Weights of a small image captioner: decoder norm rmsnorm, trained on rendered solids tumbling over patterned floors.
Rows from block 3 of the text decoder, named by matrix and row number. Rows with one number belong to one neuron. Each number is 128 + 32 x the weight over its row's rms, rounded and kept within 0 to 255. All counts start at 0. After the name is the row's rms in percent of the matrix's.
# fc1: MLP up (decoder.blocks.3.mlp.fc1.weight, 1024x256), inputs 128-255
# fc2: MLP down (decoder.blocks.3.mlp.fc2.weight, 256x1024, transposed), outputs 128-255
fc1.669 101 [128 104  96 101 151 163 128 114  97  74 183  78 178 145 152 169 114 163 106 128 128 128 137 128 128 111  52 128 114 212  84 128 169 128  93  91 207 105 158 128  56 157 105 128 101 128 158 128 120  87 111 107 175 128  79 128  84 184 117 128 104 128  73 128 177 128 152 128 128 188  61  64 128 128  93  61 128 128 100 128 128 161 128 109 128  97 128 128 165 128 128  79  70  91 128 128 172 128 119 150 128 128  84 160 149 128 128 105 120 128 128 166 158 166 126  90 128 187  97 128 161 128 128 122 136  77 128 128]
fc2.669 107 [ 93 128 128 128 128 128  89 138  80 159 186 128 128 118 168  95 136 128 146 138 142 163  86 128  94 158 128 128 164 101 112 167 128 179 128  64  91 128 128 145 138  81 152 113 128 106  90  94  97 159 189  60  45 140 111 152 106 148  87 111 161 128 177  58 155 128  99  84 128 128 128 128 128 128 117  88  73  82 107 148 169 106 145 166  93 128  47 218  98  92 139 143 158 187 128 185 144  86 174 134 168 164 109 131 128 128 156 128 109 128 107 153 201 148 167 191 160 137  76 128 128 110 128 100 167  81 121 148]
fc1.670 050 [128 172 184  74 104 128 128 128 128  60 153 128 107 152 103 128 128 128 113  60 153 145 128 113 128 128 128 128 159  68 128 128 106 107 128 128 128 193 128  74  90 128 108 128 139 105 106 147 128  93  90 128 161  98 128 146 163 128 128  74 128 128 128 128 139 149  96 128 128  91 119  89 128 151 155  44 103 128 179  53  60  86 145 128 156  99 155 101 181 154 169 128 113 151 128  99 104 103 167 147 128 195  88 160  95 128 128 128 128  97 112  98 128 128  70  90 128 128 112 128 128 128 128 128 195  85 136 142]
fc2.670 050 [128 160 193 128 128 128 128 103  88 128  91 224 128 128 128 128 157 100 154 168 108 128 149 128  82 128  97 128 155  54 110 182  91 128 143 128 101 128 147 128  94 128  79  93  79 163  76 167 109 163 162  89 180 166 150 143 141 115 128 128 184 161  40 210 128 128 128 113 148 128  99 163 128 108 157  96 128 112 152 128 114 128 128 128 128 143  90 141 103 141 128  94 138 128 147  77 144 153 128 128 151  73 112 172  40 143 146 128 128  95 128 163 101 158 202 116 150 149 128 113 157 128 128 147 101  80 110  77]
fc1.671 132 [128  96  96 178 230 148 113 128 156 110 116 121 178 118  95 128 128 139 153  85 131 162 136 135 128 101  80  91  76 180 141  98 147 128 137 128 102 132 139 128 159 128 181 100 128 103 174 128 140 113 154  80 159  84 195  79 128 128  86 167 128 102 106 128 128 144 115 100 128 146  73 106 154  47  95  85 119 155  83 185 150 128 128 190 135  45 154  53 167 128 106 133 101 128 161 185  62 128 154 174 128  96  96 128  88 102  95 124  63 128 144 128 128  65 161 158 128 107  99 128 106 135 117  77 128 174 131  70]
fc2.671 137 [177 108  79 110 128  87 137 154 119  86 150 151 110 152  85 101 119 171  82 193 141 154  48 100 174 111 108 115 156  86 139  86  81 168 110 128 142 106 128 164 192 144 135 152 105  89 107 148 128  88 183 160  80 152 203  92 128  94 106 128 146 113 138 128 128 173 105 124 128 160 100  77 121  83  39 106 128 154 158 128 152 107 195 155 125 128 161 139 142 182 152 162 184  98 105 111  56 142 128 128 111 126 168 122 127 141  82 128 176 127 203 128 107 128 128 158 110 203 168 158 110 124 102 128 180  80 195 172]
fc1.672 080 [ 85 161 184  96 155  89 148  85 112 149 171 110 116 152 130  27  85 150  96 169 153 199 104 164  99 109  83 141 128 144 157 152  79 138 145 113  92 156 149  17 128 173 158 185  87  69 128 154 173 134  88 118 108 120 128 160 128 157  95  86 106 103 112 106 143 128 152 133 166 139  62 128 160 128  79  98 135  85 128 107 109 128 117 143 134  77 147 128 136 183  94 128 176 151 156  95 128  93 128  65 152 128 128 128 203  67 166  64 118 146 155 100 139 165 138 165 154 165 132  84 143 150  81 181 116 137 154 184]
fc2.672 088 [152 102  91  67 143 182  81 170 136 143 144 119 173 128  59 128 165 150 128 140 111 157 128 128  89 174 146 128 137 128 155 172  87 102 136 155 108  70 220 107 167  83 128 183 153 165  97 149 164 158 138 120  49 102  96 111 104  91 128  87 184 108  99 128 160  98 128 102 128 128 128 113  71 101 128 128 192  39 197 188 104 128 146 151 111 167 110 120 143 136 128 114 143  95 111 172 162 137  61 107 141 161 140  97  99 128 111 158 128 163 108 103 128 128 157 179  98 163  99 159 163  66 112 128 145  66 128 144]
fc1.673 111 [111 161  64 157 145 155 169 159  88  86 147 128 107 115 145  98 111 112 105 187  79 134  94 128 107 153  79 144 136  82 183 138 139 170 152 199 163 153 149  60 149 154 165 151 145  73 184 151  83 128  44  94 152 101 153 128 100 133 143 114 150 116  97  96 128 152 106 136 134 174  95 155 148 134 120  75 159  76 140 135  98 118 206 134 117 115 128 173 133 120 128 186  81 149 146 185 128 139 146 143 128 128 157  99 160 151 199 138 128  90 151 164 109 141 175 151 119 128 119 141 120 149 153 140 189 153 105  98]
fc2.673 103 [103 190 128 168 102 155 137 198 108 119 154 100 148 128 174 115 181 153  75  70 128  93 128 155 212 118  99 114 114 109 157 134 103 108 167 148 139  76 140 152 100 140 152  98 143 164 120 108 162 108 105 117 123  95 111 116  54 128 161 159 142 106 117  73  74 118 192  51 128  89 154 148 128 135 211 183 106 128 103 119  96 128  99 113 128 128 137 166 163  73 114  90 128 160 143 203 138 165 136 191 128 128 175 141 160 151 128 139 100 149 114  88 136  97 133 144 113  63 135  84  86 128 145  93 100 128 164 136]
fc1.674 089 [128 123 137 128  60 186 194 172 114  65 138 128 121 205 121 128 128 128 128 115 128 128 117 125 122  97  91 123 128 115 144  88 146 113 149  89  43 128 128 184 128 156  87  87 128 128 160 128 128 145 128  94  87 201 128  81 178 133 161 197 189 128 212 128 128 128 139 154 128 146 128 193 128 128 128 147 128  92 128 187 128 200  78 128 128 128 107 107 121 128 128 128 128  36  89 155  28 217 128 132 128 128  25 177 128 128 128 197 128 183 183 128 110 128 128 128 167 128  96 128 128 164 128 128 128 128  79 196]
fc2.674 081 [116 128  90 128 128 190 128 105 128 128 142 128  77  92 178 117 128 128 169 183 191 128 128 103 128 128 132 151 128 121 128 128 128 155 128 137 196 172 125 128  54 128  89 179 180 142 128 128 128 128 128 128  85 128 128 128 128 128 128  62 145 107 128 133 178 128 149 133 128  77 136 128 128 128 128  83 128 163 102 171 128  98 151  98 128 128 126 130 128 117 146  74 131 128  61 188  93 128 195 115  53 128 128 154 114 128 127 158 180  76 128 168 104 153 128 168 178 185  86 183 168  64 100 167 161 128 128 152]
fc1.675 106 [ 96 128 128 136 128 128 127  94  87 127 151 162  97 128  87 154 128 120 128  92  94 133  91 160 142  94 128 101 138 167 128 131 128 116  81 128 120 111 128 137  88 128 128 140  96 128 171 128  91 118 110  81 126 128  60  75 128  91 128 128 128 104 167 121 106  74 177 157 173 128 128 192 161 198 192 128 123 128 177 128 128 128 128  41 128 128 182 135 128 128 128 128 147 128  91 124  79 235 140 170 191 128  73 157  78 133 128 153 128 171  91 128 116 189 149 115 128 102 121 125 128 190 165 198  94  90 128 128]
fc2.675 097 [128  57 128 115 167 102 165 180 113  46 129 124 116 168 114 206 128 208 145 110 117  81 128 156 128 116 128 128 128 153  96  74  92 128 159 128  39 128  55 128 102 217  94 128 128  79 128 156 109 128 186 128 128 112 141 100  99 128 128 100  91 128  92  98 128  92 128 128 101 149 118 128 109 128  91 168 128 128 146 155 128 128 127 128 207 153  61 128 119 174  94  95 108  57 128 123 128 128 128 148  69 141 115 154 161  93  80 129 152 128 133 128 151 192 218 154 128 145 157 151 128 179 115 128  79  82  92 128]
fc1.676 078 [ 74  76 150 128 214 128 128 128 108 128 128  99 174 118  95  78  76  78 172 128  99  99 128 186 102 128 128  84 128 114  54 128 128  79 154 155  81 152 129 109 165  70 128 141 128 136  64  89 128 113 128  86 101 128  95  60 119  81 102  50 128 148  93 149  64 128 128 167 128 128 128 128 128  93 128 161 128  93  93 140 128  96 128 128 119 128 128 128 177 128 194 150 128 128 128 128 128 128 128  82  90 219 128  96 157 128 128 100 173 100 169 220  65 128 128 128  87  97 128 128 128 128 137  95 128 128 128 128]
fc2.676 076 [117 128 144 128 108 159  97 128  90 128 128  82 128 115 128 135 128 128  88  86 143 151 178 128  79  65 128 128  28 161 201 128 128 128 128  97 128 128  99 128 157  86 128 161 128 159 128 121 205 128 150 128 195 144 109  70 128 128 128 119 128 175  59  89  72 128  96 112 128 128 114 160 165 166 128 137 107 128 148 161 128  68 116 128 128 145 106 138 132 105 107 139 146  59 114 128 105 102 128  94 128 179 128 174 178 128 128 128 152 150 128 128 104 161  93 128 128 113 148 128 182 114 152 162 128  94 128 165]
fc1.677 078 [162  88 128 195 131 164 128 177 182 137 128 112 128 128 128 128 128 128 128 128 102  76 128 128 172 108 113  46 128 191 128 168 128 139  85 143 153 128 143 148  55 128 122 144 128  61 137 128 100 128 153 129 128 128 133  87 128 128 105 203  99 128 147 107 128 137 156  85 128 128 128 196 128 112 104 116 150  87 137 187 168 149  84  78 178  95 100 145 128  93 148 117 123 128 121 128 178 128 169 159 179 145  84 128 128 182 128 168  91 167 128 128 175  95 128 128  96 128  45 120 105 128 106  64 128  83 159 156]
fc2.677 087 [185 103 127 157  87 185 117  92  86  65  73 103 128 136  99  92 177 128 110 128 172  19 105 128  75 153 128 128 103 144 128 148  88 126 175 103 111 139 183  87 181 152  84 111 130 143  88  71 142  98 161 144 166 143 156 171 160 185 115  99 143 127  73  93 128 106 153  96 128 133 153  83 128 128 128 167 128 112 100 169 200  92 141 128 176  89 159  76 143 122  79 128 153 128 128 107  81 144 111 117 171 110 150  90 218 106 128  75 175 150 128 144 123 170 128 134 140 197 150 112 160 157  80 141 137 159 134  54]
fc1.678 081 [167 128  96 128 128 128 128 106  84 128  56 180  76 170 166 128  74 160 182  84 128 174  90  75 149 134  53 162  77 170 138  95 128 128 125 165 128  95 150 128 128 117 149  68 110  82 171 128  80  95 128 163  83 128 128 128 128  71  64 105 111 216  50 167 128 128 128 151  92 167 114 128 128 128 128  66  89 116 160 128 128 167 149 128 128 103  84 179 155 149 178  97 159 111 174  93 128 128 128 153 128  92 128 128 128 128 128 128 137 118 167 168 164 128  40 128 128 128  87 175  95 154 128  94 126 128 100  96]
fc2.678 082 [148 113 155 128 128 128 101 128 152 110 203 107 228 128 160 148 128 152 128 128 174 135 128  98 128 128 128 128 156 178  74 178 128 182 128 128  97 147 128 156 128 139 146 128 128 179  87 128  87 151 153  69 107 150 101 145 152  85 106 128 128 198 105 155 149 101  92  72 106  64 116 102 128 134 133 101 128 105 128 128  53  95  81 176 128 174 111 126 182 179 128 128 128 162  82 168 128 128 128 128 128 120 128 128 184 188 128  71 201 117 146 128 128 133 156 134 115 152 166 128 141 179 194  98 109 145 128 161]
fc1.679 134 [207  79 128 108  84  41  84 128 108 151 182 100 128 128 128 128 168 121 128  83 128 116  74 119 139 149 120 133 128 153 163 128 128 115 144 134 128 107 128 155 113 119 110 151 179 182 128 128 128 109  78 152 128 139 188 108 128  73 180  40  73 149  87 128 145 128 128  94  71 109 161  44  89 108 128 128 123 128  99 106  51 103 216 189 128 158  64 128  84 117 158 115 117 172  97 142 142 128 128  92 158  29 162 205 167 128 128 132 128 128 115 142 148 171 128  95  71 128 128 148 128  73 128  94 128 118 128 128]
fc2.679 138 [128 132  75 128 184 128 152 128 102 166 128 154 128 128 150 128 108 150 128 128 128 156 160 128 128  85 128 128 118  46 140 128 150 118 183 145 120  33 128 138 128  72 114 107 120 151 128 191 128 128 182  84 128  82 128 128 150 168 199 176 146 133 131 116 108 128 128 163 182 128 128 139 156 128 128  61 128 126 170 113 128 199 128  78  82 128 128 186  77  87 128 149 141 128 128 124 170 126 101  35 155 128 128 119  94 100 128 151  86 169 105 129 115 128 180  97  89 112 101  72  76 128 128 199  66 155 174 135]
fc1.680 100 [173 108  82 101  80 112 194 128 128  97 151 135 157 145 118 120 128 136 128 122 167 184 169 155 151 156 116 111 142 137  99 128 128 107  87 153  88 114 142 156 180 188 103  86  78 138  99 143 113 128 116 128  66 167 128 136 145 118  90 106 176  78 165 128 164 119 141 128 151 174 178 139 141 104 123  99  65 139 153 137 103 120 192  49 145 128 107  84 102 140 126 113 162 110 128  87 143  99 120 167 152 201  75 114 166 154 120 118 113 144  95 145  77  55 150 151  50 108 148 169 136 192 112 128  92 128 140  98]
fc2.680 080 [107 101 128 100  90 128 151 184 104 109 107 104 113 110 117 128 128 147  72 150 175 128 143 148 128 161  93 165 105  87 128 156 197 116 128 145 149 160 152  91 139 151 128 128 115  98 173 148 128 139 208 148  56 161 165 161 174  96 120 161 143  80 128 128 128 143  95  97  98 161 168 203 128 107 154 175 115 128 114 113 180 162 139 128  64  50 162 128 128 135 111  66 128  79 118 110 128 136 128 147  97 112 200  57  89 158 128 128 167 121 166 146 102 105 128  98 139 128 192 128 159 128  84 139 132  87 155 158]
fc1.681 088 [128 128 173 128 128  86 149 147 133 128 149  81 108 128 104  64 184 128  97 170 149 128 144 155 128 173 161 133 128 128 128 128 112 128 182 128 110 110 116 171 107 158 148  58 128 128 128 146 128 128 195 175 142 128 128 128 104 132 124 196 107  91 107 143  71 157 128 128 157 210  99 147  73  24 125 144 171 139  76 128  97 176 104  84 109 109 118 107 128  85 114 109 128 132 149 128 128 128 221 174 128 145 108  73 155 192  75 128 112 128 108  96 129  85 128 128 179 163  95 170 102 128 112 128  98 100 126 140]
fc2.681 094 [126 128 120  64 168 128 128  87 178 128  87 128 155 158 128 128 174 126 128 156 156 114 128 180 152  88 128  97 156  55 128 128 142 162 174  79  90 175 123 150 165 128  87  74 148 161 128 179 128  98 185 108  86 128 128 128 128 139 194  68 166 139  98 104 121 106 128 119 102 170 116  58 123 128 128  64 128  86 139 153 128 128 128 157 106 128 161 174 128 143 142 159 105 166 151 104 128 128 113 128 190 124 196 152 145 103 128 151 179 108 105 185 124 152 102  91 128 194  98  70 128 128 154 162 124  79 135 128]
fc1.682 058 [128  78 153 128  89  98 128 100 128 163 128 128 161 109 128 128  80 104 128 128 161 128 128 188 128 128 163 105  83 176 128 158 128  71 128 128 128 160 128 128 128 128 201 128 102 128  71 128 128 128 128 151 128 128  55  82 128  87 128  69 219 128 128 128  83 149 160 128 128 100 173 128 128 148 128 128 104 128 128 189 128 128 128 168 104 128 128 128  64 128 128 148 119 137 128  91 134  75 154  44 128 128 213 198 159 128  84  66 128 128 109 128 128 206 128 128 105  94  76 128 128 179 128 128 128 128 128 126]
fc2.682 050 [202 128 128  85 142 148 128 174 128  28 128 128 162 117 128 128 128 180 128 128 163 128   2  78 128 128 128  86 128 128  31 128 128 128 128 183 128 128 111 128  91  99 128 128 103 159 128 204 128 128 115 128  32 177 128 128 128 189 207 128 128 128 155 128 128  81 158 128 128  96 128 128 128  89 190 128 169 174  73 128 128 128  91 128 128  99  83 128 161 128 111 128  99 128 128 128 128 147 128  55 128 128 146  96 128 103 128 176 129 223 128 128 128 167 128  94 127  93 128 128 128 128  69 128  97 128 128 128]
fc1.683 109 [128 128 152 114 136 141 100 103 128 128 186 138  68 195 181 127 141 176 128 179 128  89 169 141 156 128 108 128 128 108 189 135 163 159 171 128  68 168 128 128  77  84 139 154 128 128 175 178 110  76 143 154 148 102 128 163  87 155 100 167 143  70  84 153 167  87 175 128  94  93 115 145 107 173  86 128 164 105 128  97 139 120 142 128 128 128 179 128 108 101 121  75 156 128 103  85 111 151 131 186  97 128 216  68 167 150  76 138 170 128 151 107  70 180  82 110 189 128 128 128 128 131 142 174 147 138 134 166]
fc2.683 113 [128 156  81  80 178  67 129 147 102  96 154 132 128  94 128 107 206 149 128 116 114 165 138 128 128  91 128  97 105 128  91 128 128 128 183 102  96 154 128 141 153  62 125 128  86 128  96 128 128 128 158 128 128 224 158 122 143 154 172 146 125 159 128  55 128 161 143 128 157 128 103  44 133  64 111 128 199 186 196 213 153 128 129 128 128 160 103  84  73 121 128 128 128  69  89 121 111 128 132  93 140 105 209  99 128  93 158 172 114 174 103 117  64 128 122 160  71  75  89 104  85 110 166 128 128  76 155 119]
fc1.684 067 [ 88 112 128 103 162 128 128 154 128 128  77 107 117 140 128  98  92 161 111 116 142 128 128 128 120 128  62 147 100  99 142 164 119  86 179 153 185 128 108 124 113 163 128 128 136 128 115 104 162 164 128 128 215  80 128 128 128 128 145 159  98 156  49 128 152  85  42  80  71  84 128  96 128 140 200  95 128 128 147 157 161 128 102 100 128  97 160 128 128  76  51 128 128 128 103 113 162  91 128 128 144 104 149 150 161 128 103 113 147 142 160 101 128  93 150  91 154 140 190 177  81  79 151 128 101 153 144 115]
fc2.684 072 [159 171 140 192 128  77 128 153 149 119 100  94 164 122 157 128  58  78 140 144 128 176 178 128 111 104 140 176 116 142 142 128 146 128 128 119 152  70  98 128 109 128 162  78 156 121 147 112 102 141 164 113  99 115 128 116 128 176  51 161 154 140 154 167 104 128 168 168 164 117 128 141  39 168  93 128 128 206 128 153 178 152 142 139 187  90 104  98  88 171  84  94 151 196  79  86 111 145  68 112  86  73 147 101 128  93 152 150 168 162 128 112 144 157 103  55  86 106 150 141 198 111 118 128 103 128  87 186]
fc1.685 088 [128 116 190 128 159 107 128 128 138  50 117 128  97 153 157 106 104 115 108 128 135 173 157 128 175  89 128 139 128  68 147  85 128 144  83 128 128 142 138 143 139 128 118 168 113 104 145 122 110 102  99 167 128 140  61 180 128 102 128 139 137  96 204 139 146 187 114 153 128 191  91 119 128 108 150 176 155 138 128 106  36 144 111 110 128  96 128 165  84 128 114 146 144 163 167 188 108 113 151  75 166  87 109 146  83  83  73  67 163 154 128 128 103  99 173 111 128 134 140 100 136  67  81 113 128  64 146  74]
fc2.685 102 [179  86 140  61 178  95 145  96 153 128 128 140 149 140 148 134 195 159 175 163 141  93 128  99 159 110  85 146 113 128 100  78 152 104 117 196 135 120 149 158 117 172 146 174 191 170  92 131  77 147  63 117 137 128  47  68 110 162 161  89 164 144 128 104 165 128 150 104 128  97 128  96 135  89  99  87 128 119 144 120 167 150 128 201 139 112 128 114 128 170 160 119 144  57 190 155  83 143 186  87  93 163  86 103 165 109  88 114 128 192  78  66 111  89 156  88 114 135 143 128 158 128  90 151 103 122  94 128]
fc1.686 055 [128 143 128 100 161  73 151 149 128 128 158  95  66 128 128  88 176 128 100 128 119 150  82 171 128  88 128 175 128 153  92  97 144 128 128 128 117 128 128 109 128 128 158 128 144 128 155  59 156 128  87 153 125 159 128  79 128 213 128  96 130 151 152  77 152 128 114  87 155  64 181 128 143 128 131 128 128  77 128 157 128 128 128  93 128 128  96 128 153  71 128 128 151 153  76  74 140 128  97 142 128 152 128 128 161 113 133 194 128 169 201  93 107 181 128 128 121 128 151 114 128 128 168  93  91 157 128 101]
fc2.686 057 [ 71  80  96  87 108  71 128 128 154  81  81  93 151 128 128 166  80 181 128 101 128 128 128 109 128 151 100 136 112 159  95 161 143 104 148 166  64  96 103  80 128 128 128 201 167 128 128 128 123 128 145 163 128 128 175 128 139 128 101 183  98  92 104  88  66 140 163 128 113 136  84 138  76 191 131 128 178 128 185 178 137 100 128 128 170 128 128 128  65 112 128 128 120  57 104 169  75 147  99 139  80 151 111 159 126 105 138 144 142  81 128 125 156 164 128 128 128 128 128 128  86 128  90 210 121 116 128 203]
fc1.687 092 [174 138  79 111 118  82 147 160  53 110 105 159 154 168 128  63 137 152 128 102 128 128 190 175 140 169 144 162 199 128 128  99 134 112 148 105 103 115 153  95 112 210 146 111 115 186 164 157 128  89  82  65 128 116  94 143 103 156 103 128 104 148 158 158 128 128 128 155 181 153 178  87 136 143 170  95  92  67  90 141 128 143 183 146 171 137 105 128 137 128 120 193 184 148 171 149 116 116 114 155 112 128 136 119 100 176 144 128 107  91 210 148 128 156 107 170  65  95 128 169 128  97 128 183 128 180 116  69]
fc2.687 098 [175 182  66 185 128 143 128 133  78 145  54  80  92 128 116 133  99 144  74  84 147 148 128 111 111  95 183 105 133 112 117 159 139 102 119 114 141 153  41  88 113 128 143  91  69 156  89 128 128 144 138 174 128 145 189 119  79 128 151 171 174 128 113 147 140 128 155 151 106 128 140 222 156 128  68 171 139 110 108 128 157 150  98 105 128  84  92 139 183 166 163 142 112 134 111 128  98 128  93 161  86 115 170 146 135 104 128 137  75  87  71 101 140 128 100  79 128 106 128 152 128 164 136 178 128 119 128 128]
fc1.688 147 [168 104 178 128 155  93 172 128 168 112 118 128  83 153 128 162 128 144 128  64 128 156 128 155 167 194 148 129 128 128 128 103  95 173 103 187  94 106 130 140  92 128 111 190 156 115 141  98 128 112 112  81 151 143 133 128 143 146 128 128 131  83 135 143 152 100 157  61 101  90 115 128 119 113 153  66  66 156 135 107  91  59 128 128 123 128  74 128 157 173 123 107 180 112 128 133 172 128 128 144 128 174 108  83 141 179 123  82 128 141 148 143  67 180 128 203 144 114 145 155 178 128  68 174 128  78 117 117]
fc2.688 144 [192 166 128 128 134 161 106 121 154 169  90 128 115  56 113 159 143 140 116  93  83 154 127 104 114 149 133 171 181 106  62 150 165 177 128 115   0  23 162  91 158 122 135 111 128  77  88 113 156 100 128 128 128 177 167 116 148 156 173 152 110 118 156 177  82 183 177 128 128 139  65  70 107 128 110 148 170 128 161 162 133 128 103 112 163 128 156 199  81 117 151 142 118 151  98 158 151 120 128 157 109 108 128  92 125 141 104  80  35 128 117 113 128 188 128 125 160 181 109 133 128 153 146 156 173 170 165 125]
fc1.689 069 [ 89 115 162 128  95 128 185 155 151 109 151 128 103 153 159 110 114 128 188 128  63 128 102 153  80 160 104  80 188 128 180 128 102 115 128 128 103 115 109  87 104 128  97 145 110 133 158 128 128 146  85  80 128 148  83 142  72 128 128 108 194  79  96 128 169 137 147 142 146 188 144 170 119 128 170  62 148 128 159  98  97 116  80 128 175 128 109 101 128  98 143  86 205 163 105 112 161 128 128 128  91 165 139 112 113 128 113 128 147 159  97 155 168 113 128 156 158 140 128 155 157 128 128 190  84 128 168 191]
fc2.689 079 [162 128 128 147 156 182 118  98 118 128  74 110 136  52 157 128  90 187 128 149 128 128 158 141 128  87 143 164 105 116 103 182 201 120 128 128 128 103 142  87 128 128 168 147 153 169 128 143 169 156 189 109 128 128  93 111 128 172  73 128 166 111  95 118 128 159  94 115  83 140 156 105  83 128 106 128 171 128 105 140 128  97 151 128  94  74  63 107 113 106 112  80 120 107  85 108 211 108 128 128 119  89 112 173  75 128 161 164 167  91 150 154 121 128 155 101 151 154 121 103 152  42 128 154 108  52  97 150]
fc1.690 106 [ 74 125 104 178  99 128 128 128 128 140 128 128 217  36 180 104  81 114 135  70 127  98 128 128 191 128 128 128  78  84 183 128  89 162 128 158 128 128  89 128 128 149 135 128 166 128 130 128 152 186 155 128  95  98 100 128 161  83 128  64  92 128  73 164 142  94 128 128 100 128 155 112 114 128 128  96  60 128 140  62 183 128 109 138 128  94 128  76 128 128 128 159  83 105 128 146 128  75  90 128 170  97 128 168 128 124 180  87 128  86 126  77 112 159 128 139 128 114 128 128  74 169 145 128 128 128 134 145]
fc2.690 095 [128  94 151 128 161 168 128 117 183 106 213 128 128 176 128 152 128 162 128 128 128 157 128 128 134 128 132 169 106 128 104 102 128  74 100 128 128  56 110 128 193 128 128  36 128 128 128 128  98  95 128 110 128 128 128 128 140 128 183 192  51 111 128 141 128 128 165 128 132 189 128 128 132  53 171 149 128 128 128 164 134 176 128 128 128 128  59 128 128 128 116 128 115 128 128  27 128 128 128 128  84 209 130 128 178 128  92 128  68 128 135 128 128  87 149 128 128  97 143 139 128 128 128 158 105 128 128 133]
fc1.691 083 [125  84 173 128 107 128 165 128 128 168  93 128 128 128 128 128  83 122 128 128  60 128  61 128  33 135 128 128 128 141 128 168 128  86 128 111  93  67 149 128 128 128  60 128  99 128 128 128 175 188 154 154  70 128  65  90 128 105 106 128 122 108 128 143  68 128 128  80 128 154 155  79  94 100 233 224  82 128 128  81 128 128 128 128 128 128 128  72 128 102 181 109 128 172 109 128 128  56  99 167 128 174 128 144 104  63 105 128 128  50 128 117 192 128 128 107 168 128 169 128 185 128 191 136 154 128 128 147]
fc2.691 069 [128  96 128  65 175 136 128 128 128 167 128  99 128 164 146 125 128 128 128  39 128 128 128 179 128 128 128 128 128  81  96  96 167 114 128 128 113  98 128 123 128 169 128 128  94 128 128 128 128 128 194 139 128 190 128 128 128 128 212 166 157 128 179 128  34 123 182 128 128 126 128 128 128  73 128 128 128 218 128 128 128 102 168 119 128 195 163 185 128 128 128 118 141 128  80 105 128 165 128 128 128 128 139 128 128 128  72 128 190 165 109 128 226 128 128 123 178 128 128  71 128 160 128 182 120 128 170 162]
fc1.692 194 [123 150 129  65 102 102 181 125 100 143  44 110 111 143 134 140 166 128 133 155  91 110 144 164 122 124 125 169  92 133  33 179  96 149 143 151 118 168 128 106 128 133  90 153 146 103  78 156 159 111  90  72  73  88 185  92 162 147 142 190 119 125 115 167  81 124 128 137 124 150 160 128 137 129 148 148 221 168 150 142  73 110 137 144  95 148 128 128 125 143 101 127 128 125 148  81 128 125 120  96 107 173 106  84 150  89 185 186  70 154  93  81 164  66 139 158 179 128  88 118 173 139  94 176 129 101 104 138]
fc2.692 200 [168 125 148 121  86 154 113 168 128  92 171 160 123 100 150 149 157 190  85 138 114 162 104  85 133 105 112 128  62 128  68 164 135 128  93 175  76 161 155 105 134 128 121 105  87 128 128 144  84  89 144 160 120 112  55  90  92 150 153  91 128 171 154 209  93 147  87  89  96  65 119 169 151 164 146 166 117 141 116 183 147 128  65 177 120 166 129 190 118 202 111 151 175 160 141 128 128 154 101 102 135 150 128 163 128 137  94 126  66 108  95 124 134 157 159 117 128 151 156 111  70 239 135 128  89 116  85 114]
fc1.693 078 [147  83 128  35 165 106 208 167 128 119 115 152 164 142 128 110 170 128 105 170 164 108 154 122 128 111  78 111  65 128  56 128 144 116 157 128 143 115 128 151 153  76 128 102 112 164 115 149 128 173 128 148  83 105  95 183  96 106 128 143 174 138 148 140 104 150  75 148 165 140 164 151 159 128 170  28 110 140 128 147 165 112 128 104 198 107 213  74 111 116 156 128 183 137  78 128 128 128 128  90 149 128 161 104  98 128 149 141 144 153 162 162 113 171 128  98 128 128 205 165 110  98 107 128  68 128 107 182]
fc2.693 085 [128 181 106 128  81 128  79 144 128 178 167 153  82 139  41 128 135 128 143 162 103 128 156 144  88 150 128 128  60  89 128 154 155 136 128 165 119 150 154  74 166 150 128 190 115 116 128 108 155 128 154 128 104 149 128 153 128 103 128 144 104  69 156  88 128 191 128 149  82 128 134 128  98 115 150 179 105 151 128  59 187 162 128 114 147 128 128 128  76  61 159 155 142  86  73 167 160 141 139 150 105 163  78  66 112 158  79 128 101 136 149 144 128 116 151  90  96 116 141 196 117 111 128 157 128 136 154 115]
fc1.694 099 [172  52 110 191 224 160 128 167  98  73  75 128 184 143 145 117 122 109 128 108  89 145  79 147 128 149 179 128 138 128 180  90  76  78 128 128 158  46 115  85  94 128 176 137 128 128 109 145 140 187 170 126 114 149  87 136 146 148 146 128  60  45 112 101 120 128 122 160  82 128 109 103 173 128 128 152 128 128 144  84  96 124 128  68 175  58 117  96 173 155  80 128 171 151 162 105 107 173 128 128 120 146  91 128  81 128 128 128 140 119 163 128 128 127 146  73 128 106 104 128  75  76 166 153 150  82 153 128]
fc2.694 086 [128  80 138 167  67  86 128 128 144  91 162 128 103 166 103 128  84 128 101 107 156  69 128 128  91 103 128  77 186  87 175 130 128 211 128 118  92 143 128 177 128 153  75 191 143 100  97 144  59 102 128 128  74 141 128 105 161 128 128 132 128 180 128  93 115 154 163 111  93 175 166 128 105 105 134 128 180 135 128 128 128 165  47 108  90 128 128 128 128 128  98 128 111 128 134 128  62  66  87 128 128  69 153 128 128 174 138 146 211  78 128 128 161 128 148 128 133 157 106 111 128  57 128 128 105  82 128 158]
fc1.695 107 [ 96  78 157  76 101 113 199 122 128 153  80 170 155  54 194 138 128 142 104 161 148 128 128 128 128 128 174 150 145 128 135 118 179  77 148 197 128 210 108 155 109 128  60 121 107 141 195 128 109 143 153 139 141 128 182 128 128 143 179 163  93 128 173 165 157 178 190 140 180 109 161 128 159  63 115 118 140 150 150 223 138 128 175 144 128 156  93 144  56  85 124 128 167  69  97  77 105 137 128 121 128 149 128  97 128 128 128 128 114 102  81 116 172 128  98 137 155 145 111 148 128  80 128 126 128 121 116 151]
fc2.695 110 [145 119 108 116 151 128 143 178 143  97 166 128 106 108 119  72 174  88  75 128 128 128 128 149 107 157 110 160 154 107 198 128  88 138 166 139  85 128 134 148 174 128  96 103 160  84  88 136  97  92 105 150  74 151 212 181  43 128  94  84 160 132 100 128 128 185  80  78 177 202 128 158  53 128 189 128 128  92 128 148 114 128 102 117 144  95 179 104 110 200 128 153 128 128 169 105 130 111  56 128  80 128 149  98 154 143 180 128 128 143 197 154 140 100 166 153 104 194 128  99 128 149  65  80 128 109 113 111]